Rows from block 3 of a small multi-label image tagger, named by matrix and row number. Rows with one number belong to one neuron. Each number is 128 + 32 x the weight over its row's rms, rounded and kept within 0 to 255. All counts start at 0. Numbers have three digits each. After the name is the row's rms in percent of the matrix's.
After each neuron's rows are labels from the 100 images, of 14848, where the neuron reaches its highest value: "place" is the part of the image that holds the peak. Only what is clearly more common there than usual is listed. The data: close-ups of made-up surfaces with and without defects. In brackets: how many of the 100, against the usual share in percent.
# fc1: MLP up (model.blocks.3.mlp.fc1.weight, 768x192), inputs 128-191
# fc2: MLP down (model.blocks.3.mlp.fc2.weight, 192x768, transposed), outputs 128-191

fc1.258 133:158144096133138136116179094157117123097000155168119113142092128125164175146140089140133065154133120153125126139150129079087153145092113139101164128158157128137104185095145136159075109123115151
fc2.258 132:134115159114132171098121153144125145142114105119117138190134161124149090117126108131142161103119133113130111153191117150155142135115122121079071153127141160148098089201165142126103079149110175
place: middle left (31 vs 9.4)

fc1.139 065:138166117068183126150127093164107121136143087092164051155127120158056101156114137138183060111067115139154039126165121106147094140123151082111138148190145195138163155115160102122051087154177141
fc2.139 057:131178184123101123140086073080159101125110093178177128135136195072117104117139129185125157127117146159125190106139131130119144144149081150114129184070136137075116143098180172071138122084108167
place: bottom right (34 vs 14.1)

fc1.223 092:082165124119143086133115105146155165144077083069084165146130151114171115076120142134135044195107146104132108111097079135145115135097173187133150124134157096105118151131158146180119095109111122
fc2.223 098:088123126155154110159127159106149154134115128156152069186188161139136153120133100164124161119097127166135119118104176139137109135158140118112159142167112166089141086114155090099133130150120078
place: bottom right (40 vs 14.1)

fc1.729 045:165158148116113142112128110140130165228101142130137122167118096164112135157157150071129115127153128141139162159121105155121150152180173054150124106167221152156082179107177157132124099140147105
fc2.729 052:136162157162101137147136120170126141079098090098086147091096062118197166155099131187126136116128102134103096072122104107175110162110115184163144129063044137133096116165136129157163118175075089
place: bottom left (34 vs 14.1)

fc1.603 113:115140064088134104144103148150117159111134126129144097114159124029104151165141082118091113136133157173121164158081135123190122154113140145137076166149148104102109126116163121146158185110213121
fc2.603 131:124181127110126118120137179121094113177159135136125102181116151081094118076144154158116157131128104111114105129143129132084123117126123164171096120189096115161144121158140061135146122159135163
place: bottom centre (38 vs 9.4)

fc1.502 039:156139064169135098116072131138133140179091206137147144112144126153105085139165087140143155143150108125150169092198166100052125118136139131103211108153150167196158102105070149170089164089126142
fc2.502 045:129093126103169132107151148164162085154151109114132156088132103153138128131108134158157128138145127147112089198164103129171067103123080108126121163108106128077089073124179158123127070153154095
place: middle left (34 vs 9.4)

fc1.75 077:109192127141117127147184157121087098083161115124118154128069134056128076088091113125149109149138123131146042116124136127149144120161135155173121138124118167092123092148153169166203136136070126
fc2.75 084:071175114131160093138098153127083211111122152150149136101181118109092172189160126135103076156107104073140122112148102138128149103049170123094164066155197143177130118090082142140127079115119123
place: bottom centre (42 vs 9.4)

fc1.623 093:124104151044128057112141143081126097146178106139092109120104201106014122150086071138158121131090170060126177157106085172170128105138109075091114121131165171121099122104146070139071125146069101
fc2.623 091:171108127115089111056201168123149101162130096150112129098094131142166111086094210208127112087118148123138124109123118155095062124193188123149173130133120139185203099153179109123096103147110102
place: bottom right (39 vs 14.1)

fc1.481 083:106109099122139137170093080124148104111142113094131071102160185103143076195173165133159124146088112122109116174125139217130115087118125092126125109095107155157172145092109108119140162168132141
fc2.481 088:098067154148156082146172162159117137085126124157158130089106096111163128089132199157129118179152131120113146121130160131183119152103127105072098119076106101113125118091148162089115123092109111
place: bottom right (45 vs 14.1)

fc1.672 115:098131135106137113193128149121072066126110091092125133140139103098145081134144115128159116118124149135125188112187117122076118121143120146126116143102122095163112109143170086142173166193067226
fc2.672 101:129179187175106115115126109128127130162169153139098123188140136118145153128168126126134155120137073144093135112169141179185099159133177099113148145192149105079089103105079126156145103126121107
place: bottom right (56 vs 14.1)

fc1.103 104:119091164075160130086157136129074185146181166126208086114156073133112120146066136129122094158123142116133155142138153078117101181108115152156097146135104153092139069157006111087079133112162163
fc2.103 101:101155151124157142143105129077119152087141091102118136077138155130134155169155122147127180081116114125145142115133108160135221127126125125117115153183142114054111116132175107058116194129157149
place: bottom left (38 vs 14.1)

fc1.322 129:156087155114160170043123133140123097158109146091101146149129082158124148160179103121085144133071121064121117096124120116153138159118120130170211069123120127103142158094073093122170123156146149
fc2.322 138:106136122163128094110131126160083133130176105146111135074164145082099124117087109127129175098118135196170147152167100068124148178122122120151119141088085117086144074150156177097125104159133113
place: middle left (26 vs 9.4)

fc1.9 042:139159126123152121177122168116100133048055140149119100092127137092122160076162076159148135097177161127114196077089107175137132115139139088105085112158108159091128144116145096073168114132110113
fc2.9 050:075108089089064110167132076097143095084107093152186083129131166096136145139174100110148088174109072056091152161090134060165081125147126118107134088153151127057124170174124098157173163158109162
place: bottom left (62 vs 14.1); bottom centre (31 vs 9.4)

fc1.285 096:129114131102129198193120191155159101135118100112170145141148185083112109148174111097139079027109110099136124151059175124125172121089157130095162089128117181078152158134117113107154141113149205
fc2.285 103:121163114091141092164161100176099173119134128120138084132154111145219159136086134116104146168119159139128047173110068164166093124077136098117100086136097137136133132127120116183175127125126116
place: bottom left (81 vs 14.1)

fc1.274 131:121150155180116120120121146149151190171144158111142146157115146066165145076135081112113168144160114174163208113106146155148104168144132080150089154123112076151085073154101093127155082091131119
fc2.274 129:121125146179105091158130143112162127118114136155154106169145204090209128182136100132128124103108122130081075094057126140085126076142094173083098143103119103128135121145175191130145134104154137
place: middle left (25 vs 9.4)

fc1.427 081:091114128095092123128148202152110109119192129126140071132156116175152149145140090166144101103093126141178136143147124154138191182104093161087088154119164129145117149167105094146107089120116132
fc2.427 079:177161110172109080117087140172122186076076141166140158150105194146094079104135165199109167112150110131070049113217070112141148077159169122125128101181069061124142161127147169155184151175107139
place: bottom left (35 vs 14.1)

fc1.646 099:152102137156088110165104103104228196152119087218091153150136117129112129154119115113135096142118137134085124167151093097161104120158121135122074105131110180124140065133122168079121110142108139
fc2.646 122:137119087140131141131140145117147148115141120149110144148121149088163119064080130143090148133127146135153147142126078137124221107132119070098123201131157069224170129157108160065148083158101131
place: bottom left (43 vs 14.1); bottom centre (30 vs 9.4)